Rows from block 1 of the decoder, named by matrix and row number. Rows with one number belong to one channel. Each number is 128 + 32 x the weight over its row's rms, rounded and kept within 0 to 255. All counts start at 0. After the name is the row's rms in percent of the matrix's.
# convs0: first 3x3 conv (decoder.mid.1.convs.0.weight, 96x96x3x3), inputs 45-53, a 3x3 kernel for each
# convs1: second 3x3 conv (decoder.mid.1.convs.1.weight, 96x96x3x3, transposed), outputs 45-53, a 3x3 kernel for each
convs0.50 097 [112 120 122  69  61 112 143  96  91 138 126  94 165 135 121 183  89 173 129 142 174 118 112  65  97 146 143 104 113 132 121 168 116 133  65  79 111 136 135 123 144 183 127  85 149 190  84 115 159 105 123 175 158 187 121  95  65 158  88  86 114 165 171  98  94 145 122 120 141  93 141 105  98 123 140 126 134 105 180 156 136]
convs0.51 092 [144 130 104 119 117  76 117 144 128  74  92 106 154 178 125 128 119 104  87 148 153 179 157 115 124 143  45 138 129 137 111  81 128 131 163 115 142 130 138  93 132 164 143 157 139 173 159 132 131 137  98 128 151 134 133 157 122  66 135 153 103 101 163 146 112 102 158 125 105  96 105 149  97 119 118 136 157 160 155 160 147]
convs0.52 114 [122 152 121 166 117 151 188 144 197  75 122 103 177 143 179 161 163 100 138 152 164  97 149 149 108 168 125 100  91 128  47 180  88 109 160 151 130 117 146 155 163 117 149 154 123  95 137 125  89  97 143 190 132  89 109  65  88  74 160 112 116 171 113 110 130  85 104 176 157 152 151 151  79 142 147 142 102 113 171 134 141]
convs0.53 093 [193 130 132 101  88  84 112 103 129 137 142 128 135 106 154 128 170 140 176  93 143 185 133 139 178  22  73 172 148 132  51 146  91 106 122  78 126 121 106 139 144 129 118 127 134 134 149  65 111 148 119 155  83 114 110 125 177 153  67 138 151 118 110 140 132 130 127 121 147 170  92 163  68 131  70 131 161 149 204 157 157]
convs0.54 098 [173 126 125 161 153 140 159  94  84  42 143 136  46  90  23 148 143 130  74 148 120 109 134 148 181 130 136 167 106 128 107 126 137  50 150 147 113 139 121 120 129 142 134 117 123 110 130 108  81 160 185 152 148 123  96 163 120 118 133 112 187 175  96  98 165  95 131 122 102 177 125 133 106 112 155 130 117 126 160 118 142]
convs0.55 106 [121 131 114 163 132 111 142 111 136 172  17  13 148 123 164 145  95 141  97 167 159  95 164 127  98 167  76 112  69 155 124 110 140 171 135 181 134 149 165  98 137 157 125 151 148  45 134  69 103 124  66 175 154 101 112 157 169 114 108 113 153 149 145 104 171  51 130 154 133  93 130 113 110 110  81 159 136 153 120 105  79]
convs0.56 101 [115  92 130 135 151 117 125 158  74 136 186  86  44  46 119 128  78 144 118  91 152  44 107 161 163 121  98  86 159  71 120  98 109  93 102 157 133 152  88 180 159  92  99 139 147 117  87 113  94 112 158 112 184 148 117 110  81 172 145 176 117 169 169 105 151 118 125 149 165 167 114  98 169 116  72 145 199 108 162 154  93]
convs0.57 112 [140 145  97 110 131  87 114 123 128 175 163 114 127  81 139 152 135 102 179 120  97 115 121 110 137 178 148 118  87 172 132 131  96 109 147 113 145  72 134 131 120 138  98 135 138 172 170  92 100 135 151 156 169 149 129 121  53 148 152  87 137 143 149 149 164  97 162 158 124 138 200 117 124  84 129 101 126 132  97 169 170]
convs0.58 099 [131  76 128  70 110 113  69 125 185 142  43 153 143  54 143  76  91 152  79  95 113 148 123 119 103  84 201 155  33  99  79 123 180 127 123 128  84  99 125 113 107 152 162 132 150 128 113 136 135 123 135 116 115 127 203 158 160 124 159 218 140 128 136 131 109  25 145 155 110 155 132 132 181 159 123 142 112 108 124 100 155]
convs0.59 100 [172 137  82 169 144 109 137 137 111 139  87 147 163 113 127 169 145 181 166 134 140 111 137 172  31  63 117  85 122 140  99 135 107 155 150 181 135 158 109  99 157 117 122 139  83 138  75  79 156 109  96 171 127  78 142 145 164 112 148 202 106 102 163  76 147 113 143 134 135 161 148 129 175 161 147 136 137 117 114 113  67]
convs0.60 109 [118  86 117 102 138 136 138 106 124 108  67 116 153 138  97  75 123 117 161 133 162  94 125 155  90  61 137 104 168 165 117 171 111  96 151 151  79 103 157  97 148 151 145 136 140 138 113 115 148  57 161 158 152 142 138 115 154 132 150 145 157 156 155  94 149 141 163 181 147 102 164  93 127 119  88 170 107 122 151  88  46]
convs0.61 100 [ 97 119 130 113 101 129 133 165 104  77 115  90 121 153 137 108 102  98 140  84 148 176 147  56 113 138 123 111 149 132 181 195 144 117  70  70  94 149 113 144 130 115 177 129 101 145 152  90 135 131 124 174  82 149 142 119 122 116 112 163 102 131 156  90 105 139 139 150 174 115 114 165  73 136 104 167 143  88 104 136 135]
convs0.62 090 [158 124 110 170  95 118 108  89 153 141 116 130 103 119 165  89  81 125  72 189 114   4 142 151 130  83 198 118 103 101 146 139 127 133 139 135 152  98 122 147 160 125 113 128 126 155  95 131 107 115 175 125 122 162  92  85  71 161 123 171 161 135 123 172 175 158 126 144 147  73  79 110 152 135 146 112 150 184 117 124 159]
convs0.63 103 [155 145 164 125 152 162 147 132 143  98 163 105 111  84 140 133 126 139 181 113  77 144 136 226 157 122 129 178 156 130 147 104 142 155 120  93 134 129  99 118 113 119 121 126 124 122 121 112 116 139 151 138 143 166 128  65  58 109  98 152 177  94 195  88  40 130 132 121 145 134 170 165  66 111 168 116  86 152 141 113 175]
convs0.64 089 [ 43  73 124 140 179 123  81 112 140 194 112 116  54 125 147 136 111 157  93  95 133 133  87 164 134 175 166 144  89 134 155 105 143  81 124 149 122 120 143 139 143 136 120 131 134 152 124 130 127 112 101 151 153 156  35 135 135  95 125 126 106 148  73 104 106 114 140 108 125 100 129 109 165 130 151 145 103 101 108 117 112]
convs0.65 098 [127 133 121  95 114 100 122 101 136 206 106 187  97 110  75 158 107 150 149 127 134 164  77 117 140 129  53 103 179 136 107 121 123  85  93  50 120 122 137 128 156 159 161 128 148 170 153  92 146  90  92 121 109 151 126 109 115 183 106 131 133 147 147 121 204 127 139 158  58 108 138 141 135 125 137 141 156  93 104 131 140]
convs0.66 098 [111 144 119 133 134 117 124 115  99 127 109 109  59 115 110 193 162 114 133 118 158  69 118  91  99  73  68 128 188 108 144  99  90 116 137 108 129 144 118 139 117 129 144 151 118 110 140 104 125  80 113 108 119 136  91 112 102  99 116 189  41 115 118 157  58 149 128 104  67 115 142 102  81 114 127  89 156 149 209 153 171]
convs0.67 101 [145 145  99 162 118 102  98 176 115 125 119 124 122  54  77 179  96  72 114 141 111 108 120  96 178 102 136 178 157 150 130 130 159 143 121 145 116 112 109 139 139 117 136 155 136 134 123  45 111 161 143 160 142 138  97 159 135  97  88 195 147 109 144 150 125  69  98 111  51 181 151 140 151 113  86 168 128 101 129 134 137]
convs0.68 092 [107 135 157 101  83  88 134  84 135 119 140 127 109 174 115 157 127 133 108 183 117 102  85  48 142 141 151 183 157 140 102 148 133  57  92 105 158 112 120 144 159 125 114 127 115 164 111 123 116 125 105 172 136 138 110 162  68 130 107  38 164 123 113 112 142 119 103 143  74 127 141  84  80  92  72 115 105  76 169 125 144]
convs0.69 098 [138 137 131 101 144  70 111  95  81 112 156 132 156 153 162 103 153 176 139 147 118 109 131 130 199 145 115 172 147 195 166  41  89 126 135 154 158 142 194  95 126 151  60 106 150  96  86  97 123  99 115 143 182 152  37 134 158  56 116 114 155 126 127 116 101  86 115 138  77 166 169  73  86 124 142 116 149 181 161 137 133]
convs1.50 088 [123 117 128 168 124 145 134  80  90 113 212 118 156 137 160 124 105 166  84  91 133 126 121 123 128 172 151 103 185 151 134 132 106 114 106 117 157 132 119 143 110 108 147 148 141 129 127 107 151  68 100 157 105  66  63 101 131  99 117 107  82 177 145 153 126 135 139 164 160 173 138 132  96 103 112 123 137  93 104 125 120]
convs1.51 089 [140 116 151  94 103 136 119 140 114  80 148 113 126 141 174  95 145 161  85 167  78 113 183 106  75 126 142 129 150 152  93 109 111  97 109 107 118 127 111 148 134 138 132 128 122 128 127 145 114 170 194 110 141 172 119 117 166 136 105 159 144 149 128  99 139 154 154 136 201 146 103  63 105 140 131 153 157 150 156 168 167]
convs1.52 130 [139 139 131  94 143 123 103 137 137 146  92 130 129 194 119 142  83 193 171 187 162 194 148 123 148 142 106  85 133 122  79 166 105 140 165 123 137 102 126 132 179 127 138  97 143  66 140 137 104 134 100 132 127 156 116 107 118 132 191  75 121 143 124 143 163 102 125 146 104 155 145 208 125 137 110 142 135 135 128 103 114]
convs1.53 103 [109 122 158 120 110 106 128 126  96 152  40 163 160 151 168 128  93 168 111 109  43 122 180 157 108  85 181  79 153 150 117 161 145 101 133 110 120 132 129  98 134 106 154 134 151  95  85 106 116  85 100 121 129 155 136 155 146  89 183 137 105 139 156 117 149 110 105 171 169  78 106 133 154 101 137 131  81 103 126 107 130]
convs1.54 077 [187 164 162 177 190 167 123 117 115 139 142 136 107  55  62 167 112 121  93 115 118 198 115  91 202 138 163 105 130 138 119 136 149 111 101 139 125 118 112 151 135  88 161 148 129 109 149 117  58 140 188 157 134 185 159 125  77 172 168 139 170 225 140  99 124 156 108 129 139 181 119 157 145 150 109 103 120 146 119 101 157]
convs1.55 114 [159 160 116 172 128  78 154 108  85 154 126 127 195 173 155 171 183 166 128 147 104 134 139 106  63 132 126 143 138 149 154 151 115 120 109 125 131 111 151 156 141 161 138 109 148 101 197  90 110 167  93 136 111 139 159 182 117 151 176 102 112 194 139 153 189  79 136 222 103 133 113 110 136 191 174 142 150 118 177 124  93]
convs1.56 105 [126 136 142 126 133 161  91 143 116  97  77 136 106  91 119 182 135 109 199 219 194 115 107 135 140 112 135 125 136 143 127 157 168 112 123 117 141 149 123 150 103 132 136 147 123 119 120 141  99 201 168 168  99 125  96 129 129 127 127 152 136  88 155 115 112 109  91 126 132 122 122 131 190 112 107 145 129  82 161 130 111]
convs1.57 100 [108 119 119  97 139 133 170 196  91 143 136 160  34 104 126  84  94 120 176 144 135 139 159 138  91  92 134 108 138 132 121 120 144 112 107 139 107 137 125 139 108 133 162  97 145  60 133 107  53 175 129 141 213 133 112 144 142 175 227 137 152 171 107  80 105 126  50  86 120 208 192  32 114 120 120 126 120 105 144 118 139]
convs1.58 109 [141 113 134 118  81  96 156 125  82 134 130 145 104 141 159 112 152 209  88 135  71 134 158 110 144 176 102 111  96 118 129 101 122 136 118 118 141 130 118 139 160 138 137 147 160 132 142 138 108 140 159 114  74 131 122 122 111 145 116  97 162  95  79 101 147 117 135 108 111 154 100  69  92 146 126 108 128 145 126 139 143]
convs1.59 091 [104 126 130 102 119 114 104 106 113 125 121 151 122 165 121 136  94 116  46 214 155 106 182 253  95  73  76 101 106 107  73 174 117 149 163 145 128 169 143 153 161 153 127 162 154 106  75 151 139 166 130 144 123 129 108 174 186  92 147 177 190 125 133  90 158  85 105 117 112 140 119 134 123 111 118 117 111 141 155 122 117]
convs1.60 099 [ 91  86 129  75 123 122 106 109  90 147  63 112 166 119  82  97 115  67 182 206 158 142 119 124  84  80 124 100 103 130 144 112 130 139 128 158 144 149 158 129 178 151 164 160 161 113  86  92 117 132  88 145 155 108 129  95  86 119  97 155 116 122 136 131 112 149 184 136  95 117  97  79 136 101 107 127 122  47  93  82  82]
convs1.61 106 [101 155 151  89 150 183 135 121 131  90 170 170   0  86 144  98  80 129 126 130 214 130 115  88  73 219 153 137 145 148  95 154 134 103  86 123 129 156 137 192 118 146  94 148 130 104 110 104  79 173 155 103 102 152  72  98 159 115 123 168 166  69 177 108 110 116 100 155 166  95 151 120 136 118 121 150 145 130 126 128 113]
convs1.62 097 [124 144 137 119 127 169 115 137 113 118 110 144 111 115 209  72  71 143 161 121  58 180 134  95 152  53 117 114 115 113 128  95 100 145 118  93 121 135 113 105 196 122 166 109 148 139  88 160 133 100 176 151 142 124 126 129 104 168 129 173 123 129  44 125 131 169 120 153  92 134 106 100 145 142 181  67  80 140  74 118 121]
convs1.63 119 [176 158 159 180 178 202 105 181 171 115 105 105  40 109 153  72 122 197 190 150 112 103 126 167 170 101 126 137 110  98  92  92 134 130 151 124 102 152 115 118 142 153 135 126 112  89  87  75 150 175 142  68 129 175 108 130  45  75 178 126 183 176  97  91  78 106  75 101 114 172 165 140 100  69  96  97 105 115 130 119 150]
convs1.64 086 [114 126 116 123 165 150  93 150 149 122 114 117  51  41 202 124  94 104 132 146 131  83 104 144  89 108 183 106 121 142  80  49 118  98 103 115 137 140 125 124 148 142 141 129 145 114 137  95 141 131 112 151 210  52 149 119  83  78 134 170 100  57 119 125 126 100 161 160  89 148 168 137  93  84 107 121  82  79 140 145 119]
convs1.65 079 [138 135 135 153 128 102 109  81 126 140 128 151 146 108 169  91 145 131 118  84 106  51 113  79 166 150 122 168 130 123 145 125 118 100  85 138 151 112 149 118 157 133 142 159 140  93 144 155 144  98 206 109  80 121  93 128 146  76 169 133 112 167 149 112 189 140  97 138 105  83  98  90 113 119 122  85  78 123  66 131 108]
convs1.66 100 [154 145 139 146 172 154 112 136  89 170  65  69 179 142 111 147 155 152 130 160 138  99  37  80 138  89 175 120 160 160 132 112 105 147 121 103 140 145 109 126 143 123 117 123 144 111  61 108  85 143 165 137 123 156 123 156 164 112 208 170 129 101 100  87  77 138 102  71 149  73 126 146 112 103 125 156 137 142 142 105 143]
convs1.67 090 [128 142 112  98 122  93  92 162  93 114 128  89  47  91 138 169 153  89 132 111 129 119 130 124 132  56 133  89 157 150 120 154 177 108 152 169 128 121 106 161 146 141 143 146 142 152  84 119 120 162 145 142 110 165 110 132 178  67  95 165 112  64 127 126  97 111 124 140 191 219 155 127 120  94 140 116 108 139 185 145 144]
convs1.68 099 [174 121 131 158 161 162 125  97  94 142 163 121 156 201 211 143 144 140 150  95 101 109 122  59 190 225 101 124 168 145 157 127 104 105 110  97 115 100 108 111 129 131 129 121 136  52 127  80 161 137 151 125 141 120 126 148 102 112  53  83  94  26  79  99 130 138 126 172 134 139 130 144 129 169 124 149 123 112 121 136 129]
convs1.69 084 [107 103  72 157 131  86 143 114 103 126  92 126 133 118 105 130 110 147 124 152  26  73 185 116 149 142 155 118 139 130 164 106 128 110  92 119 127 141 141 137 150 181 151 141 166 109  65  76 129  74  68 161 130 142 112 147 105  99 182 141  64 115 148 185 175  92 131 186 112 178 176 114 102  91 120  89  99 131  97 140 149]